config = dict(
    encoder_arch='vit',
    model='masked spectrogram model',
    dataset='Morse code for random letters and digits, with fading, noise and interfering tones',
    train_examples=26041,
    n_mels=64,
    hop_length=160,
    input='log_mel',
    win_length=512,
    method='mae',
    mask_ratio=0.75,
    loss='mse',
    encoder_norm='layernorm',
    encoder_norm_position='pre',
    encoder_activation='gelu',
    encoder_mlp_ratio=3,
    encoder_head_dim=64,
    encoder_fused_qkv=True,
    encoder_bias='all',
    encoder_qk_norm=False,
    encoder_layer_scale_init=0.1,
    encoder_parallel_block=False,
    encoder_inner_norm=False,
    encoder_drop_path=0.05,
    encoder_patch_size=[32, 4],
    encoder_layers=6,
    encoder_width=384,
    encoder_positions='rope',
    decoder_width=128,
    norm_pix_loss=True,
    decoder_layers=3,
    init='lecun_normal',
    residual_init='zero_last',
    optimizer='muon',
    muon_scale='match_rms_adamw',
    lr=0.0077,
    momentum=0.9,
    nesterov=False,
    orthogonalizer='polar_express',
    adamw_lr_other_params=0.00074,
    grad_clip=1.0,
    ema_decay=0.999,
    steps=18500,
    batch_size=128,
    epochs=90.9,
    lr_schedule='cosine',
    final_lr_fraction=0,
    warmup_steps=370,
    weight_decay=0.0,
    adamw_weight_decay_other_params=0.01,
)
Rows from block 5 of the encoder of a small masked spectrogram model, named by matrix and row number. Rows with one number belong to one neuron. Each number is 500 + 40 x the weight over its row's rms, rounded and kept within 0 to 999. All counts start at 0. Numbers have three digits each.
After each neuron's rows are labels from the 100 clips, of 14976, where the neuron reaches its highest value: "top examples" is what is common among them. Only what is clearly more common there than usual is listed. The data: Morse code for random letters and digits, with fading, noise and interfering tones.
# fc1: MLP up (encoder.blocks.5.mlp.fc1.weight, 1152x384), inputs 256-383
# fc2: MLP down (encoder.blocks.5.mlp.fc2.weight, 384x1152, transposed), outputs 256-383

fc1.341:478491459496464489474528535494531488499416558537567528466440532518509532459512513509502482501503519600486515482512490429545511525536578466525489482528502482555537562556514519436471465447421478479516502491501395504462486555515508475490483480521452474535476465486469491453498545525421485487521493543510511543440536444554613502530523456494495477471481545470544474465492543540584514570471
fc2.341:429464390421492505533419498521482492502400510503551475466463513509472527450504508506509522522492514533488556516509466427489465492469538529484521486481487502496476525537481588443561461546461469447534504502508438512379523535500455512457453482567458394572470513525489499471610554553399521468518490491442516535488549500490509547552501488463498275517473547443461509498505494532533537521505
top examples: reverberation; tone: middle; white noise

fc1.222:487500531484532507537490536482435467469499500510489458506550522473482490485518398528458581472480546453513507574483518493523476456526459476513483551451470458516539477490436471413497503515520480484477483510499524559509515511538444490489519531497451499439485464501523509500499520459544514498500487453525427497492466543548450492526458517545509500519520554506517481464528479515504489489550
fc2.222:473552486452525540472557469522514474476501484411518534526434461539468441437497511508483503522506487511519480427481492478516415445536471490499487484562509490528507505481532515541563440469509512421487495511492502533484588498447574563549480507540504482580500518492466427504574485466540527475574504542510621457492482566453487527487486444505520560550471424437437495503475473501471507546526
top examples: clipping

fc1.574:543540564376567493598537458543475546507489506467454419530551480489487499513522468466499563516448506490511472470508508498401408490448454510536481498413492455462474494508472504468591451540463537476512511435528510509475450506494491540590511495448537489437454521467489554435501498558511483481495502477469545487447501445467484529541467517472482503493462457479541515497531452481475502482568
fc2.574:449517520512493477480469484519498512558524442480582562499466540499445488410499486540419495562490494484519522510483458514495564505515474504522541480513507513484439469442475449472406564485481493501508498501466512486525551517583592551442477455503498451529497521459503489499535492541490522490496474574513507479490495513480507483489596467448496102472487521524500489502495530471495469476460
top examples: clipping

fc1.430:605445467532483489470556470490443523480500545476502451506532552535503516485548455481483526468505520508466504527482485503424479456510528454412539465576544555482508457537465492454499390574540413513457495487598486524517566449543439454491497533500510476493528518527489518489381518513552440503505551526508557474494547418530501544460523536503453487457481428560418517554487501516462479462545
fc2.430:530532493522517511506501511490567528522484530475458509515567544506548458491506510499421497458492537481501474543497451531540460560477473536504475514554503445503471517459460488501463518473485524522515503496475478517480534511466487510484463557528486466559532564554503482515502493445560503529466459509470393465525503530470491458559528487444516597536535573461475488494543544476495509485505
top examples: pink noise; reverberation; thin (high-pass)

fc1.626:516549502439484504479464491504498525513556426486534443409532570480499539457564499506459491501460394492459494467500481487531427474544510539458499466506470553534521480479488517557507557516504583533505487469469553452476553468448567528503543573489462588478487410558466538500442553423525477436552482510494462445451464560424495432523538468489503471490541480506519479433424515469469546464538
fc2.626:455507532489566480540473504520495461487515471535467512515546529474470441489490505484441479521494508506535480513510489550499445486554511532451432457557487504486609443567491497503495401536497489488498500527492511469558563434513522451622469548517499511427497502566563544557548480468530461498534562504513429529464477527567452498479514462495564430518503511500556495531642515457482476555478
top examples: white noise; fading; muffled (low-pass)

fc1.500:550503473444473449461462488463452564491537480524514489503577472423489462461517456455492501495488590524563403470511522516488547498514547495505511527492435529489543473484499543496503462525500494517495492503494480441535485508574622455464538519560456453586473504467493509575462566496551525510490442545576504474501520550435480539425471446505454431487476471584558496458455477532489516494452
fc2.500:485445431488523525468506498472477469514535540496473496503429499571501508558528526483530516450497516502513491477494543536493483484455518492491510506578469508478434469493481555505504475481515513449483500523482507520573513473526474482447508536500484557459532505543480468504493505453593513517526481417521495525514483514469498518458517481550478999495500502513532501500544502507458468518511
top examples: interfering tone; mains hum; muffled (low-pass)

fc1.207:464512417576534524476575457456487488472456468463541525454522436544504559527462563444570547516464567477510508487512456521500483478522535567510507573534534484561472428533438473508538477435436498436547516443492471508495496528533627519415535520406467458414486433442554455495529524553513532567447484486501482523497493533462475496438435561502495473459428404501557520519562458535489450494548
fc2.207:484530444492545493476455432448445469504451443518535548505608443609545459494480542502529530483494503510485472477446456514527507483503507513539508560447421468472582479480479494492488497504447518524533496514498472554550530471518523500446470550485488438400503475559569520474480540535530501508402524481526536517487508525486491517525490535531509234363496411489475495458517502522451437513504
top examples: interfering tone; white noise

fc1.602:488495517506536529509555487538529590482442546405608502508506547379477516494515516533493541479471551471412514520494520512454502500467502501477524529456550528510505497499487505516556515589481469497545484485468453489480489497451457506484540523505529565492520432579461562471550496464548540480471534514527456490460546477484493519559515538508458486444529486463496494472524474494532532528514
fc2.602:490471474484489527496480511520551416460509491582486482512506510442536459523506554539533487618492524518510566547524549477563395516427510466480429489554494491524548525529496474533506471551506506502500497499476497522498590449491461464517517488414487561486526480536513573467495487490541456477554504545535502495503486518536500563448531405587529244492519482448483495517559526509510494637523
top examples: speed: fast

fc1.327:645364550439485522572548530445528434570489462476395405511448580558501528409468505509515470483545574490562538537503494507540539595536504480523488493542488474496532546531477538493513526514571468462464512489522453483467440458505542492468511558500476466437462518540565484464503434503497482517544549594517418405521420466496527455577499487452476470464461544444498483472482460488493494519498
fc2.327:467579477533495523478468518501528593573485521515520512504503469409502522513496549508524527547481516507463398448543493492478483425469519534466437455535475521513483516451498500538547434546469535541504499500396511488541568522495450493506485445512491485538515519515477491518534494502489509532444478447555516479499476537452501578476519486542542343560515414509559491499462507494538529496518
top examples: reverberation; white noise

fc1.503:458530462497478520556431447532460566472498500404517495475487477522519501509502486474457519547516520495493533428540546575517499505543556562481502465531419485508480442522525503482487500490512472484500468560494499560478526549496497510474403514494498507555548541502524477486458505536614527525451427516489484498490601488552520393482476508541477495478550498553478493537537508495523492578548
fc2.503:445499452501527548517529514535491533517563485477485542469460469539535553406467515490504527476501492518478538550511560583414500548526564527450546434539488435575514511492515513537504541504513486474509468466464478589509484518565523491456467487525526543538473557506562404502469516519562486532472467506478614510510501527480494508416547463515536483481489527511481492515459476472538533574537
top examples: clipping; tone: high

fc1.291:504571559452524460575532453444465454534536531529443481507477589456534484454501517515490466480560526469562454509482498497497471541528454493515465464523456502463586530555484492496547524449454458484434508496567488483448485463504432470455467503494500548493549530514497540407532531488510541462520479504518520499480488549488463515486449466459520489556507522468497508479448486497491514541562
fc2.291:467492555542469490520528460520501603575621502498540518474481481507555551447501497494508494452499500520464476522462512482453430491511498523475463439521447494515477528486494508532517483534516519543493495478426444548568474496487557528481463490486468573499479440487483463547514488505454549508480457488528470476454522588436508585448514533429563504542493469484464493526488469523469547495491
top examples: reverberation

fc1.563:533499534492490452475524534524505445499523510534518585501513507527533491481442470492568500505476492547631524459492494496506566473499441565593446529499543542484527466474489463478492468475493460436567467470471421440465493531486381502501489556471495478468520477446460529446490539500558480509527541550517541500492532408532514493463524466463523496380504445496510461530436421518466481527446
fc2.563:490639527455525471498509471468484521542462460456430417511492451515495484472505518510552537463482508516447515488551476528539500455486493476520518506501420533471537474462493485522451527438479476513513480490534502459456539547533507513416465498562492486511492565500520527473606502537567485515542463533453481466496484465420506411494514501471530496508495507496503485506499508481503501525436
top examples: rumble

fc1.20:504455504473520468520413434523509470445478521503525464498536537483577435577483520559470479509450458543450436426506456470481467485499513513555507473537495536472487542507481473489494516498496435453523508460517487435530446504424483443489503571505530537479537495510486519579496446529532521516493494503442511517503557515502532523483499531584453493572496528529491457531422499553478572531483
fc2.20:505513515485424501509526414471589510503507501526524462517536537483473439521502568499506439534507495495478538478572530533479479447518540452529463459577492526493537487539535525437488454512474542514481489499501429451479450535442487506443500506423484585485458498510446551536502529498553464489460506442494454481482498505563484489533586490495483756548506454508521468496504521606501496549527
top examples: white noise; interfering tone; thin (high-pass)

fc1.73:487530484525537480505513529459503545474515494439563538516527466447564493497456461523538523492508583538565499553542550486424485532533526513492513503524512436491537547533549458537502533568506515524500447462545519499475444491538479523411543529481514549541493508482516508458540556545567485567538511645485616472508507500466489538488462461401487465558482485484457493504416535485501515494471
fc2.73:536415414448508483487471481541447556527520558486506480494582477480462492562473505462441512530515495500486449479518427461473437478506512505522541509567486448452487557514536563522472449440455490502497495499484481521483476491508512498589501504486526521468490605467434472525527491561542506487555517485455425519475526423502510440496427446448524528465495492483451509511522457537549509528475
top examples: pink noise

fc1.674:552409540493510465563546478507581442515513510509414423516492467550498469527524511490520538499537525484547538539483512520508499512602491533466550501511488524492511493512509523483512380491477444501417488502586432484447545504518478459507553495554457501500494472473447480445466495525554411484507551515451479555518515522531492576532520439533495490435449512560504450640554463542478537537438
fc2.674:470545481439530498495482502499560470513472516522607546512494551477542421495482515548482463536489484486505574534509481543537438559517485520496441506574548504557427545520498435476464522522527463521494503482548484462462490518514528530529485502557534535533477539576499548538475510450514453507466499518506569536527503538496501491493493414532506401588503542430552495534491509518482472539480
top examples: white noise

fc1.99:576473487520488472514554501491459541561492445470446509531588499530523498470397521468582496529552525514452524554488488494439556498522444524465507522544464509422553550550474519518532427523548497477481506477574521525463487401463457504448515496549454452491514523531517483511497498456527446523482518487505591457485528493536452588522497498577461490508497471523494501579468470574480516463479
fc2.99:448512482485518485493560514487534550506412567424419451512514545497508454594486487533483510456505480480524503503490486478511542593491490569463449525494517445541454485532431485514453566510479503488511480474544482486461544504468494566467545527509524553549539516571488629442513510518550478496475485611479411524526481511523507488543564461531478567507543485527535477538445539463515455494482
top examples: pink noise; thin (high-pass)

fc1.765:441448489548499505488517499509529498533477548555515497486434517557542540547525400527567484489534418549531458500472427461497580495506523411484524536450514550460547462568493571474491570473538478496495500465474514534500528548561475477508494520509495561468497507494437498468449530455493513473519524485474530477500539490462574476512527542521496476567526489531500531544465437560433468505448
fc2.765:553559521470495429501516448487526586491537428483516499505487461481497469538506508499446482548492504517571526522447474476541482512516504459512507476529527517600541537503529536479506544459500526488509491495496494557457520492489500583549480559486508535535457498553500514468627462569366502488511495506492533436494502489536482424544453510536486515433521495508420501489503537485466508515453
top examples: pink noise

fc1.556:422393492473553491495476394505536464517505477544503502525464515504528471540514515527461597625443513468456566472523540485466504512413476531579551495511526506461431447440488471468429467594499497466499470577540465460484543557553479546461476532508471473493528491454464520448504514559401501545498494498437514517519507449513514592534459491558492509478451481478491488482505467472562579507551
fc2.556:386463514500465473520455481484478454560479559518442489507493594516499472469549486507458501514499527534472550425509545550505536545500534543463531479563517524449501604458490539536456494557470505471522528477451526570617529525457491515491555483463521501475509458518478528516478483578499549515512475489511473477541552451485542504522445513437430558461493492515484488555484457525537532495579
top examples: clipping; speed: slow

fc1.453:534547536557491500547528484467496525490502459459542482557524461480511461570444485448599511548507527524495511513472512562508512474438511528482524500467467521461508486496443531519543495465517487490521515522559390507491550519525557436514537517528472512455468522501502478534494525426580536476543455531512520502478460442463499409464481481492516483556507458522557469470518538472483526511353
fc2.453:458474487516507569482451513493527462470451520526405536478486448483504491425498478552435492463484516502552549475452540475490546482442490503512475542536498548513549492504484520506490531533522504474483483503503510484449529472469496506474506551546505420483571504472558487531509530487557458483549500482495604466525518528429493535522438502581450701469497472433513520517542452479504467478418
top examples: interfering tone; quiet level; mains hum; reverberation

fc1.76:522530564568563514486529496468506467432512482459505544475482520486460471496487519513558521514532494499547521546537548464494561512475519471503540532539522507538517505469554438479409408552515472502450599522487597479545469403514518473533502453560559535468448491516509479523471488529490463417494500486527455569449438495501511535515471499530511469472538475554501527460395514457466485509492
fc2.76:536451535543488517528502541525508533519480426472501510541511481477513470524493561550552491532526497543487467527456506512578442502526472472515524487515474520490509472457457574530469578453497523521481562472500515483480471539539456539411510523559539490491494527479513544543480491442498504519503441457528486438418456490553555464485587551519495940480483488530484523450534517470457464457486
top examples: reverberation

fc1.353:486460468520540427477467440535517487538502486473459494502426526491531529492485518571543551563530460583536466552472587493522522440508530514522535469463502511576484584468495467518524483497569482546492529531485535498524481570453405544419545553557458542487443520481485545540425496482528496522583514414457509476470426518471488458532396465521543485467526450485532533407467520470492508609499
fc2.353:422519507427466503554502479456461545485517494475574441535450537515493506530517533484490457455432582468440557489426470473506543488528507515490514460497470505383478459490561495486583501351469482530487501520509521546418423571545568519451445472465526472487489533534486506554469458533549544515495496525522445497525452480571491488504500506504471715464567505533512504468405497545557473458521
top examples: reverberation

fc1.292:452570512520542450485516471536611536576427529479528579439498545471444462489531438517481523498541474468483556532491484460452559424512502525475478478499469480475553467490558509451503444560540397475520446529425462551524487511513523464523496427501447544455534512506483548525445483608525524527534526549482454496522494484520391424501511512612507507475454487508534439517508506513491584513472
fc2.292:478606545529467485544481529554562516525527463454470458525484538452512507543479537509524454488490563487483523481449514480420478475493532460484502492471465437515506542504528437471441475521538454512452530524470503497520534495543514468546468446485456522489515565554448475440569466451464470466561515557487358513509528472514500485502444513606522432556542509513532458479491428529462480508446
top examples: clipping

fc1.449:488534436463518500509506443491472523507503589462451501468451485450418511503484502498569478531449375515487552495500508446472468477436466561484470533567447515477490485492457562515494568472529447525514525506559491411497525462588516524433500546460491575602530427539479508587521523544479534489513502485456534529494531480609538445442556471463521500459516526469535545497492444522579449512451
fc2.449:489471497549517521468524517484513437476525555477480521485533499460444524571532514525495455503494447520495449536578479540473548498492498519492518482550497470454523563554551484542498510512553477497480495474454509447538518411534514503455552495451508528475533404544551530514452512599463501534532523485521434448540494558452507450590515509485519653528524529453490522494469505555470480438508
top examples: reverberation; mains hum

fc1.468:510473452502483506466498514547469538502474529489400444502531518475512516494459436509473510461449496531539535509514472503462542505455492523507474523478515544451501523538458456543469523521514545478450489472485532460505450519489422486406491539500544513490490423496472470429486463472518498521514562523487599492499524474553498510539540494587480475473553483476437470495522473466505416535570
fc2.468:411615548476530500516490543500583448460442489518525516517475497510453562463515487498425481536501515513496524454511525534478447482486497524492416515590523580503540505495510556493506533521508512466520484502474485495409580493500414497572521520527508413568532524514544525406605545389479493467565517529484493515513492515446494560458513535543441450570500511460432504522536497497458505535535
top examples: rumble

fc1.334:490532462465455524524474462537422530486556485448575459519412495503463534526491546460505508526512482470512466449469523545563426562496469460517504474469577550482480536534456501481528536515500530517468491467475529527536511539524556535543508507467483481494512568502521444489520487480529507550517498503590466592487443542512468592504492538552502524461469508514548437501472509482529538454489
fc2.334:494491493490472465510481461557452529509527486576526492515551497502545480479504513460449468566500510467496481498472492514493515514477480496460473485463580545611471467491533459499488424544513520579500512493458566462469468501514494484492500507470502448472447501503519511432507446481487502502513514448493558511530468517490496528518529505501565670542448503558506490532671499439493492515464
top examples: clipping

fc1.611:471471499503461559479535512499540438526461584461475495418527484462500539493484506445457485419507510503489498475476547477467501471526468547471502370456527563503531468575510460484506515515503475488541452451537557509492477514530572508553572497494436546465502496456482556458511490509498506527507404483539498476545510447511510496396533471528446506545470521510467524479434523488530466457449
fc2.611:432492450457485503481485514493528403486487529508481452533477469517524484516510480482521517509517536478544521493518502512535522459581558471523518484438533551530442472504545512493549509580467421555506481508500507527454494510425542445486497520436459507540525483521524515477475519501488469536559461489483465448532534487513528517498484552480512531520493461461490499526469484486534485538369
top examples: rumble; muffled (low-pass); clipping

fc1.735:434501479543440513549456538502481505503463499480490527513525468461530440532498449560513562454532533463505443496586520483439567504505528539477567421474478503490569440429506471504420500448499480543495493451446447470516559558516477578492460407556518652456539495493463501488428509487539519582501498561538465536526593489464559582537433557458429499457494489478451481447453500508493467516437
fc2.735:488509485526521467496474528501519524544528488492497490474538413434555488515449552479464479503472431486510468524489482502516584505495504471491471520518466486588518542578536451466521566527513472475497473530510554483454467447528501510469504480563501489518479633494507522528562439466515511534464514525507425574502449470551523527439385459422518449547524504576510496486426486463537438493462
top examples: interfering tone; muffled (low-pass); white noise

fc1.188:456556456479520509405426454486508466485503504536511427510596454552524549554486505552450466469487438462486524477476557498462470522459536441514501481587494537480586529513502463531485428560482545503475533521460488464515506537517462471391439559433473465500506471473480536419506540422453539501524489454449607507526553450436482591414499507516497487473480483553468439516588479495442424509403
fc2.188:540558426515512522507453452490557453499505520574488467499539511551511494426510500473438500581480494496510508585495478498470501538422485462507495519520570614476502503495524492518485532515514498532484502501485531510471488496522490445504514501548485529486494481507499526438477466485495487483489490539477499511490498468441507552466481519510468609469478505499579498474582486517443466583427
top examples: interfering tone

fc1.706:548437447546500438497519499522512525466502527410422492511538519467545515500524481461528468499501540516449406560452560480474455475566488486434494510593509485443568462544530526533524496488558465510484465470532495484505570492504486508491514522527484534501505508512453510474462510508511471489545490535552543505476523458424479517494446529550456504463543447503484462522529424519450579515492
fc2.706:478516558499498514490467573512571452550498510508507490472468450507483473451493467514393496499503507488534529582530485511458471555445494522562504480502492566506525528552435444542487521517479514537501501493442450557487479475457404480593510517535490423588540503516395525468490566471553500479557461452495484568535533475500520494524532459409534492611503550469434504486555542486479483540527
top examples: white noise; reverberation

fc1.212:519539503480492482533471407492553453549453522527558479529490479427447544438454482487555501489461550475484494447487545516575473430514527512547512520485468515482450476505416431457615426492461492446511554566446556516561491449486523562506494512483484529547472474497530461433566596491531533486399523562519516496488471565501566501460522466493517506494531515482526526482549459489432515520500
fc2.212:514477443609514432529587467540521477472534501493559497464532536463551459462506521526552513446530524453460558522522459508491446571457519426523484381481554483514498506516482506408495446461494493542478525506422540478525570475521483587485526482480529466548467491472453529540555463421512540490545500418458478462489566501513484460538502516500545498513528564436515517535507455447420545537457
top examples: speed: fast; mains hum

fc1.687:459550550473548444469505489493431467484522533444487518502530491482515521526485520518479538454490486436490480541499429416446519450546467509463521463503473516489483472554520509565481490404513490451512473483471436455428536505557437581471487489530426452479428459491464482547545529524526539531500505518550485561540603489542470436497517569525531493462467451508503506482510503488480496555488
fc2.687:493473509485442506552432422493549495522500517505434484459467506558508483454479546511523473483524483475526545479507459453420507563480467469494502535494441543485418532444455488489498505523494517519508455510451462419571546525524531506529435491491500519532432558518566524489583570527547470597490499597504558458388552510551488510498538473491455312425504461499470477448486508539444546495509
top examples: interfering tone; white noise; pink noise; muffled (low-pass)

fc1.337:489541487467439492528540499472494480463486536505546519527449506510495420567563406532510500507552466466493516538449588508522541488471468489522475456539487487557568531475491423485571478500512539484517533521587512542428527470452484474481548499456475502434487421471499491476511531482496557500564455476488593556541553502546477586546458449479480495483458582455501449430480506458538523558475
fc2.337:539459488495504437494576446461498435539506514521456522501577491494486430485487440518450502488492510500543536501492493462512442503521530496491433482420494532475440494522537541508474526456496516469517498489398443502537556492429535500560532520538580501549539498448517528538480456604478483431408511447508496494559478514467543472453522498477497617582512474518480520485506559487483568534506
top examples: white noise

fc1.545:537540441519509476536500492561529570472478474494542483468446481482536470550538501498543421513461467522449479476479433536504534527548511537469563498520451487549480443544521506445468505560535516458502551547537543460543419494503490569528545490542496546540468531500496501508525564489483537480499532532481481478471501539454486544453491492406518513534488480544534460510508541427491497549499
fc2.545:501562491465492495455462471487521478524519411489542492548485504496507542562498496453526435467529448558576580477475496534485468456545538500498514516499488554520494506459518419491531529523462494452518489483490519503536589487483423538543449491522520526482470516560556492570517459570516544437491486510561500549480534424479508446496508546532568415524493451561482533485480520499564537557446
top examples: rumble; tone: low

fc1.439:555481467541520509497546470523450588550438486563472451517571445541505473407508494521558457509518468507509519486499477433451524518437487522491502512453505595439531523518469512541462367522488499501511528446494593494434430470552524448513501587523508488499497566484471487441542506423464515501446476600531599475453483512505502480536398492557529490546488500527464474473584468469488449515477
fc2.439:386466499490534502507508439462512516432504483555527552508520535529509475522461473485433507482504488496536493472578538552491475498554468527401491526465511405507473523519509492516463543488473520492537498512513455563478508459505456562468520495465508523459468539477524502496575550487532522545555521504542537441512531516519496528515538507523466412409480492431503504513409509486458543494457
top examples: rumble; thin (high-pass)

fc1.443:493496522488524572462477493475463552464487471534520465538522444512525498475485487556496491556506535521576501502518540535609462486533478468532515488467477402405553501561511467481551539548534531535543497499443513452485460573523520464502497541537486570493518497524511495467523529511525526533496451484496499470481486559405487486450565510528494497478491531492458508425382483513500528485291
fc2.443:477477505485522529456533500528506491455488481504529473500434477508509442487474514508502489451493504517542487467488525561428499482496501468493553503523532445515467491507526501467506436448494498424502505505472485580491583536506517565589503504501504490571492474508562490530509528463519560507538492454487461482509528544456497463503577571426523201546462558492478504455363534531522506480428
top examples: interfering tone; rumble

fc1.679:530497471496486563478511534505512450539486486425448414506470508501549527564475447465492500506502480488512463561509515497475605502481485494507556588439555628511516485482469459500487575425495476482467544508532474542571492449493526517493525507571507580508509487552514476493494537506503490504499498456541480500498503440498484499540524558521533487441487540537530482469497505470498525504514
fc2.679:472466488458515558472462480483550410489471510562517560509503478490491478498481572467514474507507517512476535499560507500493447470419529509512439435690475495413467531488530551529460483536503527491508496493464559526557494496509376526521484500487504482515520561480432484552486497499540507506518485531516545435524508518490495467485464481580482401480523466508598503491566503528463461510565
top examples: reverberation; white noise

fc1.752:555481513435501467483493535477507474568561431487434511468525544492470515553516539486516460514525521427435487520502488509529547545484488483452445536450474533458493457473524542526499406481513522546487452505553503480558524511482560495455464568535514496531539485520517415386459461468595466502501520460550540489520464490500486484548479504471484473543445573560478505515538508484521504518466
fc2.752:564453432539530496505536493521548591425461458492545502519497558507469463560505532480539493540501496525554560492407506506593521514499491512481483497519576522464520488489464466451468574551496447519516508515542501450440491462543476469492450457565512481541515506523502537621522484476464492484457524443490502480492474500488503495516509531473471772546475494521440494487468515500449497544507
top examples: pink noise

fc1.312:544532550528462507505505510455510451531526444485476458497473596467469449541537492481515501466502527449584463463508531460488465495535500541474506482522553550432540443514518611463529466574505424500507493504520423468484523491515523358497484478541568489504463491506529487445448458506503435483503493463539521556519530558458502441461490507475453493493518452503476475533423456430462522517424
fc2.312:610515499511501512485527523514531504483509486519502547528538503519464456525542504498486492487522542518551432542513482469562510474493519553490461442574581584487516483485530494522476464532539480544490498480502510514433478486454493478463513575512528464524521483551461486509514469461546498462576458467470465461506487485485491477499475502482509812584494519553472500530557481506454501546443
top examples: white noise

fc1.733:437434467534465509477550454552449492495460603523563454514504512472551509567494468545463518487488507492464500455509490488504495486530543446496489513504557489521496482497521460500510491524557504487537469497573460457517500494513455571447501524473502562483479551504514524500500492522463523545492511545473622534496466523506504567515458565549507453447495458536506498482429513496465592495458
fc2.733:551498521497461511523458488532484510499507508492511569477517474516528454482504496534466489562498529507505502482491461532514482515458476448492500490449553606453507498503510508503495484533523472553492500503462533491473495532446463489535494482508523459523504488488498498482545483512519493499512507545471499474510523538421491492526476526559561868508482583453370504498494495449504550490451
top examples: white noise; muffled (low-pass)

fc1.71:479490518504501468452539498433555589541460465463504538489519449560454430535465447490514538433508540478480465450486476487444533493475502534473523542516509564484458481450490517494457547508468524516557520524468522548565505523513507502477479508538490595513466492521426508475487570549499480511483503432524498521448531412520517414518577462464506477541498447513533460472487502509489482434499
fc2.71:489510552461466532507527483502530456484464451642377543493514447539543440453505552488510488531499489487509561493467527456531458518439520499508486483537474597499488499519505506486474485493543506480492488498473512448545472423454420457487500562512499462456552499510520519578513433492527448471565495575531610443546515514555499510548511492597518377518485537460487513498572550487531477512567
top examples: speed: slow; mains hum

fc1.229:545548458544510540450518522496491547564424475558424430506477475531451514510482465464487468579510459534537523443494426459448553460457495522506484579482507565432460462536486521521490448412460529487538526505536466525479473452491458400477509589512505477504526447527427493511484508482550548493523509441428526500523498519508522508519524440556463494439513525506518494555545495488459440514516
fc2.229:447521454502508500527489527496546448534459410487469490485455534517496558556500526521521518547516537515480586422492537518483514440490467532506538520525508453509489462480505491508521495454503480503523517508451471501534516516463496621575508487498451487490458457454513523433543481493493531497468543492481502443515498555492475531612483532528527331499493444523416476491547501484503452507546
top examples: pink noise

fc1.690:503496469490555506470549496495465468511429510468426540508508494509524493531528464574556494452508531488494442542501491472457504558542513488418509484450465549500589456522454485561557544533491511508499510423469542453492555553496460500435544615487491530505461435487512502488482494471559553521516481475514490505480497490458490504535392560510515462484488523501515489492432516466503513476466
fc2.690:506469477555523501512417534481503606520451490505467502468490505517507465497504506437513487569495477491470500501425452434514557515513467511455538505539498532482473525532504511530522506461491496505487515498459499480554438514472519500547483419495518530503490517513513497459559506460511491464506513457495441529436517502521507479450506582569514732513483467493457505494574470504477458536445
top examples: speed: slow; pink noise

fc1.712:484445463510475537540540542549447515562480487556454515480507514415493415516465503563488547493512486509443508499440538522518574492491485479532559491484521537529503482486450475462492533472529470457488543444418484533496530452538466475548528527476498550493478600539514478542506522506523499499433464561503514456451514538490458474531419453559500497447510498528527490435439548501494502557504
fc2.712:493502520506498507442490504508505458509462498550559605520482509558468445473501533463463452442524548498503508546511503526510494478464467524440483471500489549440530489497559523501457598474513530533500490497492531535506552461599464510606449481468499474524477523426482511535489447397457519521537524512540481501453503465452479481578487584498487407433511559407527505522549503489419474503492
top examples: rumble; speed: slow

fc1.55:507444471523490481529355523491484500468452456460496503473514444459563467566548437509441478534482535507495457505517486500483466558483480553492441412451477490516486569501424516546529513599489532498531454414540429542585511445535428499506526524477561531458517505501526459454514446595486515474538539466504492482502495510493523451451502472561431481517512508484536506533477469443535421496518
fc2.55:524462572508542484444429484469517470502498530490462484484456577464473504540519464524529470565513464541485483568530557463503548542488528510475497486509473503509482464492521508578434540579513514552528503501431478499519571463518492503500523498525541478518548425457507453468455517535424516517473479461543421405429512496541495567463489480423462536499508582562502507515453471461478499514543
top examples: clipping; mains hum